Weights of a small masked image model: decoder width 256.
Rows from block 5 of the encoder of a small masked image model, named by matrix and row number. Rows with one number within an expert belong to one neuron, the router's apart. Each number is 500 + 40 x the weight over its row's rms, rounded and kept within 0 to 999. All counts start at 0. Numbers have three digits each. After the name is the row's rms in percent of the matrix's.
Before each expert's rows are labels from the 100 images, of 14976, where the router gives the expert most weight on average: "responds to" is what is common among them. Only what is clearly more common there than usual is listed. The data: rendered landscapes of hills, water and sky.
# router: slot weights (encoder.blocks.5.mlp.router.weight, 16x256, trained with AdamW), inputs 0-127
# gate: expert gate (encoder.blocks.5.mlp.gate, 8x128x256), inputs 0-127
# up: expert up (encoder.blocks.5.mlp.up, 8x128x256), inputs 0-127
# down: expert down (encoder.blocks.5.mlp.down, 8x256x128, transposed), outputs 0-127

# expert 3
responds to: snowy peaks; noon
router.6 083:557469507434487579501452548597554418503480527544581513460473490479495543489511515517492523505489542459549515463526496467544412580471500479478523501425549503512438527530454491520574508514529498513451441444562479475493469498490440428471434445505519598508563476484533482423551531538543488479468424422531457501519440505510467480491463502488456460509548531458574486412483464530521556426423
router.7 078:626554564544470436539485466492525460473433543498548524535430455476505474534530563488439475449553489494477511535433497488492477523555477511450572536447515503515532480538554537492516526509483433433401484549526483513511484483534482504570477511578499501544494548512451565556478559502424517541409592509438459536533459529477489501521507504466461506459517430498481489451421471565459480462516
gate.7 130:533588500458467463545488523472478494515463492494530494468483440500518485479529480488462494572518500512488584509579543476518516533571505560491438497474481510437530559526485484564486470513520459517528502513530519471515488557486479525533603455531452532573561533517405489548492594533465485490497470497493460535434542532473442507479454563496503551482460503565527546493452509463495558436375
up.7 091:427465478541550478524448464514559471502553490400481503516527533503507538467531501511541499490501486498501463467463526520405443458421468485503521535501524515492438484440504430449494530484459502420440498560487482519548496474477524528416471408488597499465469541591530523472528540541454525502496523419466562464509493446570504564549487449510494450495481504460478472469517578540515416506492
down.7 102:575506483500542558528504461519564430442591550583387454529470536446516468509506444547496563513463539536536441494421513503530538455435484501529568539521454513484458520462455465519504528451529562556513514512557466523373486475477496455496441465552486524505474511499583497436486421511490473533496478472478480485518513515521561463482509478422501465515437582458426509524553518549537467522519
gate.8 112:432467500464507525494478509514505563490458438468577460495546393517492510478496517492524485507554569498465555526580517538539522498526479497536459525472531526460493456515454472508494417532550451451465458522597484444486536571476494450533551457525541470535558520521444536600493594544431501534505503476494480581526494512460481548521490498553483571601415517511544483565418538428508493435473
up.8 103:416480406474505497508460532537546524445506523527453505518516571562508505524528497480471491493499359473507482475489449525492430487485547487489498456512501467508488549489526447467474506499469456529522531530465493523515512478510515556479552539487508554444461488547514507421509499443538504470437468551544549544456517468478504477438510515528559480452516495503490579539566573515459524482545
down.8 120:440461553476476536529497450475586451542505573483517492484535532461480506528499437516539480451514479484522425498433457539546530469484502503475537507579461465515515522503499536496517545474459545540460533463420524516456400471524499511494474568434516488466418505503623527414515408428588449489479474491540476484493484410480538438522526492472521508512511489546445518510404464450499486548559
gate.9 109:527527411494487465439484554504483428516505454493513508516507474469512520531516468537494518500530480481484611533606572535532469501537505522532468503507513461489506501507491467460508444551537516542496478544551530464496536520529465530486547480567517530553561579495369518545482566536492510519531478477475482546514572467495421509509476511547507500552495533484522516581463533458518486425479
up.9 123:519545468482575489468538452535543431486546523487572479516506414470554527587520500506566519503569538511525526527549506511498544523512472548538471479522490512562469472472499487483524505517445531476477448519607485528507420473502414438550556489505460550549563535491503536511480556572478444518500478430502502575582459534499544495477398523478452552554466490510492566564523470506556515471430
down.9 122:474546443547515440496518650522501435472507516502562541580521512499529547526537539458492512542470520556514546462546472525497442564533499480564508470545472491527540469556528443465494464545544457528564517465507439522571489531457493530531518493540530529561541483521425526595458512493469499425443498449488533529487516519474467502443410509554493479508557448465517498542583493481484489495489
gate.10 095:432446487515480435432568525514486572532476439415542528482567481494426477492507446561481469536530503456495461519554500535542469525465491520492452542500510508454486460530445431507481465558516490458504502493499504449535490561546515467516496503540499535554508435556404476551530615498497531488475518488486540583557581493500414561574520510585527502545484475499527455525461544491455496476541
up.10 093:579552486437569468494563585535421603462505466558504408565457562504523423468443491537465520539459467540469485432451429479473419489403488446535466437576486515543522454481511531496528472469558503457514549472449480522473501519495494510482496548530527500517548471523507478521545506492490538524522469520513478567538440543520463580419525474540488429494487558523481458473547445531442492489468
down.10 098:507477553440512513506512474456434560488508466555439411522544551448457419489447429580411534488497424553578477466428454520491533513451467521558529581584467494548580488473508487547511487507520574502494507499537478499479425468517524485514412550470462522530557478503555462505514494505518528493513537457515461506484437476436514493464534479448483520481479535455436462514503497501545503459512
gate.11 068:435515467458470458490565504489463542491458469429543504501552409524456471467527490508484491543485572490431577486526523602442492503508475555512487469479543494517522477510495520529472513559536421455491456520510475501531566566487497456520551486486499517526587493512399484557537626559471483450499537484509440493515510497556434559548433566515501525507477533444513428607521537501469519446461
up.11 079:511531500487586452493449536494531483561497497487535456476478509476525520525480498481530503503504486512440573583508478523500554532395494490469402503475498464533398509490493454519526396417525530535503477539530491443534491495490536507403505539521423485488530511545497489502493520464484468460458535462515514455504482477430554486584403523458540531520488421473460520530431523479553500526528
down.11 069:475534517512524433490503502543550432564516530480480523500481508435603489502491518473526468439465442454549577567497490515494505493463489440476365510444489410572376516521472492504496480496462513507479510559527492519468534472526524534449470508483473472483488534543598474520526509465501538421521513478461511388537472467462558493546477513524483477467557456488449515529469515489548443533538
gate.12 110:469563475498490462470536547510472537497519438451476486505492512499425504540540535494512505549463512435535543558592473544507489486563515509525448495464512512474509517477470527545507577585531508516524515553533470516541531562534490485509506478442498508534542550433415486592491526629465489481485485487524502573509461486546443520517446526517530519531438435487509539535504500459505497418521
up.12 108:467508469468553437520455503447499481525439512488462493534519539542493545507463544487507439478468486543530465474440556466457482488501513463493426520514468540452568488594547504488459467458507442510483584501422548423518498552517539563475508516528501485441455464546490481491464499492527534548509530468401518447467487428493476530487419560517529527509617509482475515441504496536494448546521
down.12 110:478486508452503446499479416465539520578503527500532438464550486537498463502455515525517468397499457479527473505394526484507570457483515509496459536537456522514531482510520496535498507469451522510513548498427520490490478477546518558468436548506459458451446500519608517428599438451538483519556528472516504490510450457488518470464510501426492526521565504516462541508521471473571470502460

# expert 4
responds to: snowy peaks
router.8 086:505504503526554505510400430467504490530509552511425445541530530535524556457483597418492527525512451503484531420431498530411458437460584526496518453467579487486467573508468460542492483493466477510490519487462511532427547512513472397535527501508470477505468508499472540513466538539458586538479503472462547459520441510497548535507472395403503512486513501521511493453532515487545452516467
router.9 080:500467492490503525508472473499542506500488473509439479558472489478521558481481523494498502557508439521414552481445484484398518489460538497492500478471447490366546520514550476409462526527528385497472538491500588513532453459473501429482524461510501497434521504451587585525468457513524562525534501547511521431445453424481485529566534525483560463480500553426499554483489583513501442498484
gate.7 073:519487496501517514577463567448535427434555468438463495563511594514541418442461524443440511518498511505486543538464519484484498515528496488493438414575551551507473425517474475522460485561491394512527496475462461468440536547446497519532577482527571544492490497513454450500466479516468577506448550473509531481489499651564463527473469497516493494470440514491554454472472489480570480495490
up.7 080:596458484510492517548479553514531466516556510519514461534508564536518488469460571505433577512523508511488551538469501452529511531483474513450503437480534476484402488472555436526520527507536519564464446515476478483466545514513489485487506509558526469454527506473477432490473420513463493505431493435559548496501487586511511541464543494461488492452450502519551481465470483486494518534492
down.7 075:466506472478470536539536593466509528482475461516544499521590472498523450541539457510496517513495483512452515486453522503476453482540506435481545488512523490462503468539522483574524458521445507461455511557551470490486523544484540482584525498489507500531521570505432576561512588462508436562524472468515509619496463499504493484468550444489507518510443540509469472534417472473488513539539
gate.8 119:522533422468424491531421555543503460444543487586510512552474486525505537504556561527522546489552413549515501445517443525504466510520553559461506470468486508495505539492489509490449560520443511543537495523571518520515446521459439571475543459467430500493475507543447559521523449488409492464529519484547578500460531491446478451484465518517439501483495471596489624527507510474502523451433
up.8 100:439422499496553570477490492498519564521476480484484582433558531519486486443450414481531486522436578469474415537439515486444514479463449502567562555506497494499544472558496478455503461533540487475484499469472496486481510466515545476480462507506559535551508473467587458514526537473573538535476495497432452508498518484546499476483490475525551510558490524421519430481442464520489526536561
down.8 109:490520504536523549558484481499519527489546457485514536494499485585498459511474573525528505480509537498510464508475456511453499539447431532481434481482486498484461521514523493520503537500481443480562433401456526517489488491508502492471449542421466547544443536419585511510611499497477484554465499540497445493535477581478544499486458491435445496523496512500514495488584490480564506560469
gate.9 076:532496511507447450564476529440522531535524462574480501498483468527531471495541517544528546552536510528532521499528486481497508462504517590521523449448475533426499515506480497553441516452458550556475494477546473484523459491433495467494501567476465579518471518482453497473526557515465585531523525535518587486417458517468494486522452513498451491432447508484518562513560524553512544482385
up.9 075:520497570550534516379550457495527581476546503534552486476536414480482427564474474523562474523497480471454508511502483438508515421510510500522535520481525466511535573460492510523514443434497507536442477515558450506510487464499461435545477565506458589512494504503520429490501489530515493412517484528504542537484478506455506491511535519378475550537529413486537536561525484500543555499533
down.9 074:508514532521511451518516557414506550495544526460551589468528437563533475509520546465564480516518528544513513455485542483441423470511467585513525505497539492514529510473502508495499420474387447456478518486457478489460580536420484476459573479520572518499496471496403518548530511482508521484626511494559559527457500548524477558470504475505493481583574511478515417576529506494484498519534
gate.10 063:462508427460587496463472566527577509444495479501455533553496418478540511525499506544501487547454489444508490503471541470449457596505454540550504520463498534501550492529455525492453488486500533410475467519573470450532531464479468445536511505541495456552529502499479496475477459475530533464502459452482516474456505482460494520524482502469491542490530552472438465553502438574484480426443
up.10 075:528524486432500431527480540417486450545481545535440502482523563555464544494514513439520513478562510534430542513496467464479537519509583565436507529485586500433488510476462433495486484557524499508553551481504540515503491582495459515425558458486457458445495490424491505526556491524493524481517572510481480520524517455459484470459514598510532451469485526478482469427448491464506544475459
down.10 071:429511535446484481511472472531520429561535552555429507530465499470525480535465510511477478559478542474521527456489479491511572525477537471481512515506560564550452537515499492450527538531552463504516475535517501499593408481563458522513435508467469485533496489451573458491439506478525573517457510505440549502410494448449523407511446530426500516534504537527497516404483464469554527492524
gate.11 131:458477478471510576481532498539491615444453415516485523474539498443480492536465486523486498527462552506484484493522453497478541578549497513536470513458500469438534485521504536504518458540535489503538512512490423444514503506464452477593500506480463537476527471565467486551480550518543476435431460470488599527499459440424528498477493545451455495487521403529572475524472544508522473476518
up.11 134:515433507453488563462557483516532619521507446533527497449544430477460487531488485529494481494512538492405500557510475521505572423536499482514532477445496491462576500481533502483496536567456587468466457513513450450487539507437446466510490489462483532481524499572565524466574541472494469412485457430429467588494478419425521477521494462480416495545432462535491492488492469503465537550520
down.11 127:508508452466520511505496580455493452448443521458580507489475509501524516546468479533498519517501540511475553558545568481527481510546562544540513485504519545582444431483509472450481495556508446466467513546439481494551550532434502472517566464531516492465519479499505463469474486511495494505468454551467497521513543467489469579498415468524513485510564490478527458516503513532391524445582
gate.12 120:489504524538470464470484537461487437484554566422484489519545592485480534441579457463489562563534488539517484489474465461531458475463532525468483508463545443416482507460492452448539513570556466530538551553536451557487511479468522558460558490456498477453503500434477434509561544578510527579463554465564483530439547448418497505498495563503531460481464513451444501509515478454507512447542
up.12 090:460429495476522561559464482525548558482453494525565547516479457554485465518430548560501482509473538487423516503477503479423523459512504454502458469520519536521534450568522585524467493454433507449483439471473485417499521533470502450554499488472512529541531529538503541495409448418469509450498463530421528528475456576548484500496526467522446527537583528601526516502512479519455527569475
down.12 111:487561480458545562510512456440508507472509538507428487466467535494534512494461485525449503445578461520540499522509569564503463490506493493515538521513454508551547510554552545533490545546514529484509504538462466516464578490555527433544473528495496507454459533468609478447423403446465461522512530458472463448511468506535553535500533431485446522427513551455473473506503512504547491477497

# expert 1
responds to: snowy peaks; noon
router.2 074:521508483513515508480502505518523473521515572558550521558504475496513533468513486547586499504568523455553536482503540531515439469505551553500538442443502547498428536510497568540457479494390561466469508490579439485512416504494375507549560580519413444474516495429501483508492528510534442486486502530460523548507470461504454553534445473449493513487505554489537477484482498518508562454409
router.3 070:544526524498485508517555526512478503467500549508570473465510502488472489512490490548463517508515523437461485490444563508548406567489508474459542483401532494484490559477442497444515597505502463475561449456506399545486464556500463492492453498458407567508479503575549534502487512571529478488491531459601514534456553556446515479505474485419572458516433558501476506495508438485465529462437
gate.7 111:453477443478545502426469446547564561498517488472481539513602492578483482519504472490605517497534556478480460588606530506511470460472487553492511461476534524533397459488516483521471455554465505537477481524577477479534516504503411481524564498471478495535522526454439504590510532471530512496459509395511558538495501513495494466438443555534509524529424452441583561556481530455514508476504
up.7 079:581508480482569496450489458559546538508525516518562447492469487557576485497487534481570491470556523487466483559522479495486523460466489497450523466510500519546401468556521572488505542507442585477456492475558506550497549491558410496523485516494408495530550525503551457524503388454467546508425499467522574459463381541466533511472479451465507512517477495509537526521477476466532527556425
down.7 119:541522464461507449475526556499505432512482478487533550494549489526493512538544482388491500506475586508462536504557521445474418480486533459533516502483625536560453441532450519462489450482470402460500589540502463520508495546442510533484561473528573509542529572451416552550468543487534525495566473514461498524475492536486489510528522444569423497569543518507461469459499438504477506523480
gate.8 125:455493456520430505465485545469413589522482453496544483502487537476468505576486493461529510495503511453560521514580490523494474512538510539514499561538476480441524529516448471560511440470565462455419532544523575446522494504552488494510528481589486484576512550460413494560485573528460549495511487511579455557556555498491469504538413535569522484444504551483453470496501506504407513448513
up.8 116:504508521509483458517532496499573458483514528525441480471469542573534468441532487506497462521555483518462498484476560482515550482494529521473493453389544472471498525474540462392468526529504505549577407507497453553529490481485497524450506474466462534422498475541458526471499571532546491506442581459458552441422460506534479408510494477483510512525518535478524465477475601453567497500501
down.8 113:473513547479550474506508432563552514489575550545515484468454531552570486483501511546481517541522508430508522450478497487569526474470519557480429483475563507483464536515513488428512470511438465520476403537556479532494479474464421512451494457494489483499510502524441510461441522574449509469441545492404509508488459387522523444584446495472501523508485556443508511496507559482498493520502
gate.9 119:460558444526445489522471549466483521512539515500501418463457420503460553521485548484497491489563517480505516558543566483563513470493512540589447470428450457484540494487523414526481427556520467477568425521570475474493513530518410507525536445500494491513489534533427606504474516465529465534515488522524569509520539502541504565531480499517508543514517487493493532539501547535520474473443
up.9 097:496573442515510534538472513450495576531528504505455387505445424527500497501455519452486479575525459483577458568507511505521548524514519553521466553474482460516553507474558478494499448541536474476590445514547528462492508502524369453505502503475483528503469490491462508483453502518546483443472471518505529475501610465520528546454486502501518555513432498499512578594510530563572488491441
down.9 121:537478414472457539542499580499538441518470529527504475532440499475500514528517523542501584548544504521475538488537562506538552457494542513508462496528471550450470514507478474480508475553506472473484553481501525461493491532517442477477551495577504523524531459476453452476476488518452495494529529567462482545400599511499438512500488473519483496458481496481462584469532454465463475449478
gate.10 071:428534449423514493446448586510437535449481543538483543457463554572485491473484485497457484507496564532377532494513498536458434498509496553444530511513542532421478466517482458454518445475476509481482574507528479453494528480519514535492486489507598510535468554442404469594534523499586508490498437528470552501537525503511487488475508516516585497466581529496567457453465498470484455415414
up.10 085:489548480446531417490479540495459452484532524614474525552473508514545500496503513481522497423493557515455514443497493616470496532557506568420462549525536514441495456493463443531491527432503518471560566457518483462497512514452493472472450553453533541556513596486469452500499485537540563499506447500521511510532496530470529475428585534512549542546525581501496543478461498532437484449371
down.10 076:524519439468499434543445496524450482429533534578498560546581444524487505433462471537479531478522483494447537447513500612519497552484511498500466535573543482519497467526484515489476516494552474525506554387537508490515521550467474512504528533472516521519529592521435454543527511503541513527465496494511483527515507488435492513458584535485541551532509577497443567511524501459443497496456
gate.11 097:531554477539496456509413542492433499484462516464498562511550427472497518488481443479484458525524450495443568465494538526479512495512534536499505516521455484432493516468535520547424484449565505517566591526527521449523494550468485524539490558522516480519509538521454469542404510439514502449571509419550525420480611519489541458415431562464502506442591445535462501483423499524502485493473
up.11 088:502537524516522507531407565452485517526431541499493501537499414478514496497472432484501480553491499483460473498476528538487461527494518518515499505564455466461492493452537496497468420426508511501500598522442522459544490503416525518491499509500560517499503532511475415522403523463525529489586496445494571430427563448455534466502396508493466485449631411506458515463415501528537481495480
down.11 083:457519559474521495506482491542512486527496520421462510541526465498485478456475516524458587515492505492485506504454554427453445467534572503469506537493516492485494447491506486506470493513607475532478527541552526469493516549520555533512481512554526505473564493544454508549457609547514465501570433443497467547503561460509454464518517536538535457457578430546477469534417537511552476554427
gate.12 095:522535479434464463535506522498427488529496517485506530571481413559455497489535475474469477551462453485483491473505549504467462452516498498468498467435501460510498474583560537522508510472513457471487516525440488504547535512528501542479522505544617528552471587501483529475523537422502526538497475565560511496482534554513476580509485469500566560515534474534517492492479461491486488437577
up.12 093:527548520445466542501487446496469517460519511543481426565531426491552465536492493479453482520504433516452427473466529482495513456473484500486490535486427450497513508500532640520505545438511559511454515501482516515482450469476497525539469543522496532511431514473544538389454493461512520505466491575549521483499499561504550588487448494414530501477559530511537565463521475488506450505444
down.12 095:463464482551483555443481489536433546478484545456474516519638426445469483554571437434455515422529494487504443511504462490456506548462537473519450494486537548458568468447561546507491475492520508490508486513437498498501551540449526496541572543451574475524526530540499549570561537499533509471542492494533477506549497507466469486498448548518447476439434512502477497554442479514506514544457

# expert 6
responds to: snowy peaks; noon
router.12 077:558511556437542553517544511580523480501502557494472520455500430585476525553558549505468538457514531565493465551457518478572434504555491506494513466540522552560500530482522528482490470477505517512388547490509492500495493427493576475536475460520443497505504557513537498552603453589482482433446482424433417482553428533460525463433479483485474508505490561476497520490472546464462482497544
router.13 075:417477451490526507465571470432449451447476437468454508495442535505495505470534420543522415511522473534506495516510517525512519516493567538489487463524512514490564598475454548483446535496498574486421464534450561547456453519477555481448474501536443508477518511499467569556511482534478506482521467484457433489545555475550602502534478502469468474557500480513575512481573439444476495466493
gate.0 117:416505424498440572489524519483522514473490451482485543527552488452447519491486441498557518508531446496543464474546480496491533511515530528542471538468540537493498478424576504492449455580428462571496491487574490491522517550508512548576483482496536554524513495562473499601498538496472454473493516507500480537511531493468437419442460548583456512499509422490546508607545526498496547439509
up.0 107:556516514496551454482514492523428466494468507492487445472413528504555570493516518493521509507488526476459571529436529441555461516489498498499532549571479524441490546519402521533480555482568490471511535517426587485530523519496519495443547575570495480439519482472509477487477494556449566565516484534573504506525480539521489566467535483444572513504456496505430474490481457434382446502519
down.0 101:577517532545524549481509386506550508565529471504486517460461507524546466524518509515573521445517493441542470459456491509530476422489496459473534544539499455468477575528439448532532480486505554514492510480486549460455503453583525474556485571485450485490457547496561483458510512553480543545538488470502487510530495504460560488537604524498524578529446546475488478510491489424454453534526
gate.1 078:484510491445511455545481584508524510491472489488495493512546518492458493480442559502512532525492508477498525486556506427489507503488481573518425493468513549462432505499508447508509433554548408525533518572520499515546514522481503517485606494504437530508478498518389529531484494548568468471462557484476543522478495480459471544560504556485590527450522489514518455549498576459489511481472
up.1 083:553549462452539501531522549495422513540514485553495474562530554549541443475461458485462475550491448497456549539497480469506499576571493539502536432518507548582458523501497482533540490481515425500548518560547470584472524453523573475388517541528543573457447560513482555484494497511512520486445491444512531508546494463492506517471518479523505491448516541512490507495497537464551566485405
down.1 082:483484484465602547469507484537521478488531589524442431478605541534484455513447469499450422507520466484456463491481512532478535512533519486476497482557500540528469495557536466591510468521499523504462503489498477534512485454502501427457465472491440570486402473473594472370488460422463560589400543479493463445554548484509567533508466503460522542445430507503445495487492498470563550528469
gate.2 132:478443485527498459539515569535472566446481446482500497533529415519492480536486519527432432545418458455516462460526517466510408478476439495529484553531489511552480452494538538563537484511506499474518561519485501459571462492536511521490524524485568486522490467503493459515463501479525515488503485547520466589531529509495396638461523543552498458489522530517529533569516477550415490461499
up.2 120:470529480424507526480523475462536478503516553546470521456575566420445508451510423452574564464514482519495490484521497551516530534527554541504502468492512516383531539506514462469474501518493476482467472475557501476500548531488477516514507413549461542496476484534431509495567470536487511538567546457443554406471488458532521426475449487458505542471456482528501473507456530425514490512495
down.2 116:489546536525554387468508443508516476515548515436494455517384514526551497476496543553550500531505556511461549473514492509532511568579459527473420545472518525535398518527496424506479506466491448476446434553510489465452497480541467545524492481509447423504466460466451502480452466541499480490491555461502608413532460525499581497552482517496593541519524491477461465472486505445562475549522
gate.3 078:532529506420559521514528560456495448512458553526444524485535485483485549503567465520523510493508478538541492520559492422403474537551526526517466506482493502410504467538502530498525500523569451475448566494487479468534525534486525566539537449559481536526524509556453486536480479563469577565628537489484499523474457505509454533537479504527515540427507488497496496557527479460483545503448
up.3 062:463497518489434506477545488455507493523552482454499588499448471445502450525510546478446597500461504576505545499553461445495517571497493455498492427450544511520521531492551498527487539500506514555500450528465453507545552505540492501487549399465440482432542441522521520501513487514389523488537493495559510531510541506545471518555498424499463453526485482471538520530536532524552498503468
down.3 059:539457478527425542467527519535517570490481437568545491474498449514529503508507470522507465465527539558464538494495517499580551599547432521462551513491526504444530519512557536541537511491494573567545423550527501442505473439536452497441542560511481506421500470386497540546460467551465479493479466534496469525523521530487479518458496546473452476516409476502469511485427479513544436465529
gate.4 114:452461497503544545478519540522455562439489454473453513495544448500431516502531507497475512519519547551487511519584492547506505524527481555464501508573514506527557477462485506544474463590497458529524541491493492467512526516479495444500540461504525538510517481513406528551486526550499511472494419448475518584539514449488442527489457581569440530460470467474567530575461487494524561475490
up.4 122:463502464459521438523454516518525498548465525500512469502569526573459534493505511576531422508481466433440475495483471484469475493453491498545489492514442511454489490517497505425543457456524503466493530462493463458481475487502563579433459504518585449507454493520515501445551490381567546406508574557443549458487462451548474529528455486485561501525598515545438540460481508487513459568518
down.4 153:462564611502516480588465454436521500565449571495443504432504538476573475513436425495447472511528491515443488505430466496521489497486494510619481454494459554524524493505516569491563488477495517500514533522467483538513499462497465456530495468554566506522491512437550531501495479471555457501556512595479500453477453436504534506515462541453450492482574515459510557490520491493456506513504
gate.5 069:490512480543533512533464596507479483507501510464525501503495425512592533548568438545491456537507573495515552542627541531476447525499559508515530455549534454506463509509485528503445489563492502479454485546508512478546545514519571520522538531556539448565572493567432496590474567528477481475483475513516481522518509552517436530532475474486497522456508424510535444540510565494471487468499
up.5 065:513521528448494527491508476495521597426556459497508501470445490484585526502554526493476436482506532528528506543501441504457511443545469541532591515487472514558468477471517508569529497495504507532482538541500512548502503454454438496523485483523428425563585488491498468494445463540444499485516460479551518522527504501431515509471522549432453469497520446470523545458529425502502489491503
down.5 070:482499499450481540444475531477502515494458528528505488518517478511501514471547522505523472487460558514471497494578477497457490489571547518465500468450544529518485416502523544527566468517552481478453562505492544532477533598476427494468522507533466538508534484481410529540534603522444557510514431519597492561526540500507459569457452471568474500518493494494556492505473520503513490463537

# expert 7
responds to: night; fog; green hills
router.14 098:449433450446466529444579496504461565437433468489561472488538515543496456491505489481567506438453442497456489531500493467558496528490423439520485539548493543513574510472462538533517497485514460481521527585529493449492449541533552517525494512521463541454530471481465483549459507450541445467484549561558488527503488513516474547456507502549542508495494516516477499506516450432431528502563
router.15 257:447528538407513513473487464483507594492430461507488467543512522542503463473455487553487418481488499497440467509406397526545519510507477483481486528552446503507526523489491499475494501487474511486474472494419594448472433443484455482496482520488524477499449468510526412485476483472525527490434513538518508471486486447512535492487477529449533457469518514569512545442524450520530543493506
gate.7 061:531493448470511492462523510485492515470479508448510412492599447460460514490487438515444453508573556487406563483533533532462438443447472467467438552530487599436496514510518535543529502624528513474464489457533559503433457574512412501531553450553488465504433512536489484523540542465500504569485534524524459527541574533530449640505465541510519482458476558528488511461494483514482494510490
up.7 054:502435485508539531447560452497505507494492516432558431490537433472502548561458527497451451491539571511473539464494551516548442507520457397470468553517474509437522537511538560542486520585487556499451522476550547506455383552541438517555496492508507439494516433515504478463522553452473470511537495517513504497523516576531502642473496533514519491522469529514470500462477447583539518522578
down.7 067:443509462518558529470600495479506596524415489447559442513585444476435533506475464511461486457519532477492566457490517548571463418523465447495458483514544542467521498529527512535487528546543464453497470527464518504401418518479468455467466493484517414468539464531495491423581511462489494521467456498532472531529508498562509585556526470488501537484439524512488488472448478543489585508489
gate.8 073:480417442517494448527546478490468496528504518468555446485515441481517475498531484498550528550451492514495434487535532540440541487463466549459549570456498455515476474528480511550519509535531476538502453492546617482496539571474588504444459425487469474471500490507539469549471466469506551456534523523537543559534471510450482557511480501533444504519483528489470489564457560555494509449556
up.8 086:560572501500545484478412518588589492550515511528482523459506501487494478510456532488530491443475575465434539424515447530424530423479496459466504444514488480499456530485521455446542491472399490456451428449525479470492542459479459508456465459562482545502431473514490474491454501475515463467403560580445507559577554488575499507494461497575612556548455505512473557522537512542503506482486
down.8 084:557557487519562463470443413555534554542469525564461527444456551471453440531466470492487524469506539512389484408560411566484532431475451414466484498487485502539484516519485475490479493491435491438491438496552456499491474474418447521479502490558509511459430512507476517480472502500526461492422500529473505548527519466569475494507509516501610486514488569527538565557519557529469462420511
gate.9 130:457529526506471459467530474524510527494442499478507529459484440518446458464520472521517511442452478481447484449518473572507445452554509508461557497526481532465465510507531566549549444441454549456537484506460522434488499495535449487614542507455578534544466511522480451485444599541437579475544490523549514520564551460507523487494493466487502509483519508573520525524460500487548489495495
up.9 110:536441475468516494561506556508479492472507532563474479537531571466566551501477496508491487519506564483545457495483518462515468558492478527546398511536500487517536507478513430437496526525558439490485510495449491539477525548456582507432508522516541440468548521494503526522557449423551457498486513466483495446410429509503486509521562509504496466522516541435511452512527533547455513570517
down.9 114:548425468448511487533493505454508504531546510519527448500550546462584517500470522530438508522514538524564464557434525474539511507497505500534466492472509515450555543482530431451505508506480409533480537475445503523477509491485530498426447503582470485481518501516589513430582400490552477478455511454453514468423496521478499475495506559486456470485511519495505437473530515492454506566460
gate.10 096:508485462495512499436501482615550438496552478473516483510492505426472508476581593566485537539464466524493504494500479493494487520477421501477451578487488485550516492548484509490469556510479492469593464467515492459476552494486525548490474515491546521486530477532529541566500449426483537397437470504448491533562529555530456475461472501525543515576415418490539481535614497533495450462490
up.10 098:522509511480501480590472558480496575493439550548451537452555450562497519455455472420551510481520542485436497457518478497496511498521538482557469460525521500472550536462514497448532467473459459551405548523472461468494478503514497461500481508522538459452442544476524494404478557522527430591568504544485484488396498446456510515544491477474494526469539608502468480389470511432425505530521
down.10 112:524558646528516482563480517482527553520493505533396499474485529543512470511441449496507483403490451468497508482448479503503498501536496501529487507566473482484514530481543429460513477381470566530470538514457493469521522405543520451454470511506450440453426552461581486407454472517510471538534500522517506451482455435496612466514524450423510479462485547528498493448465538426521470558523
gate.11 091:491485485463565493507550479467462455517534502480549546564597539501466518425535524427498569521466447523559464571568509477476502477483515542445569543466496515512487507501481414526440524475488538436468501484583538509455416516540434446477483526544448445479506512507506460498520577535521549513492496489557547545546549442570504515430461511526402565499523411449482487530502524493541518485494
up.11 100:471485578527484476470515548543510440517479526483579473488485535526518569460531509453473537606514520504529539531584464517618487453558527511397529499512459547550419439494487413491511496557555528536505530536556509516513502454517507431502536489515447426533531393510511507486471511447470492462463549464506604501457522450540505471540486523491448439485576444519472507480427541521520505499487
down.11 106:515483561521528432489486593553451430472531477451569463525512554521575529444572534503555585514512453519575534494591517517554490492547501535430493521506474533490457420474439421501461546599508550526516481518518474435513496497538477443515536460480425444536536481538404507496477612475459516520498553516470521500423479499522454476538478478480526460556507466487496490542439505534532497493467
gate.12 082:469492481417522448479537475469447519527479505571591488504574544454498466526529453609470555535538559519405448470501451506515493423567499484565454482484543556486478508499497483466440594492477468471566526570479482509438411545476488505548519427485459527493550481508546548509507590505436499493475463550539463505454416436465488442467466489565518432491510464494500540575441496533430579462495
up.12 110:536471480503482572562452582497490462446583496512515511591474455538496499541545540513553542593494493502551541568500571504476518570428466495426510469521481518531492453456542547460470444484474472540515465466461411408515548546474565525417501545487530511485467481514491466544413413454475514436494500518435517474477533503528500489465516520494468493520562421514513539496514488486513517522488
down.12 092:537510406508454549490503557511493481469598480485579481529459446484467474503569517534518516624491511516588540523489529532476501579435482518435475470509484537432498528474516542479498417478509478520487466444461466457502556535468490565528454581536526519513470481515524479484475511514430500388431534527479502439478536469518485462453526543489472513487568498493518561498510484409543547496423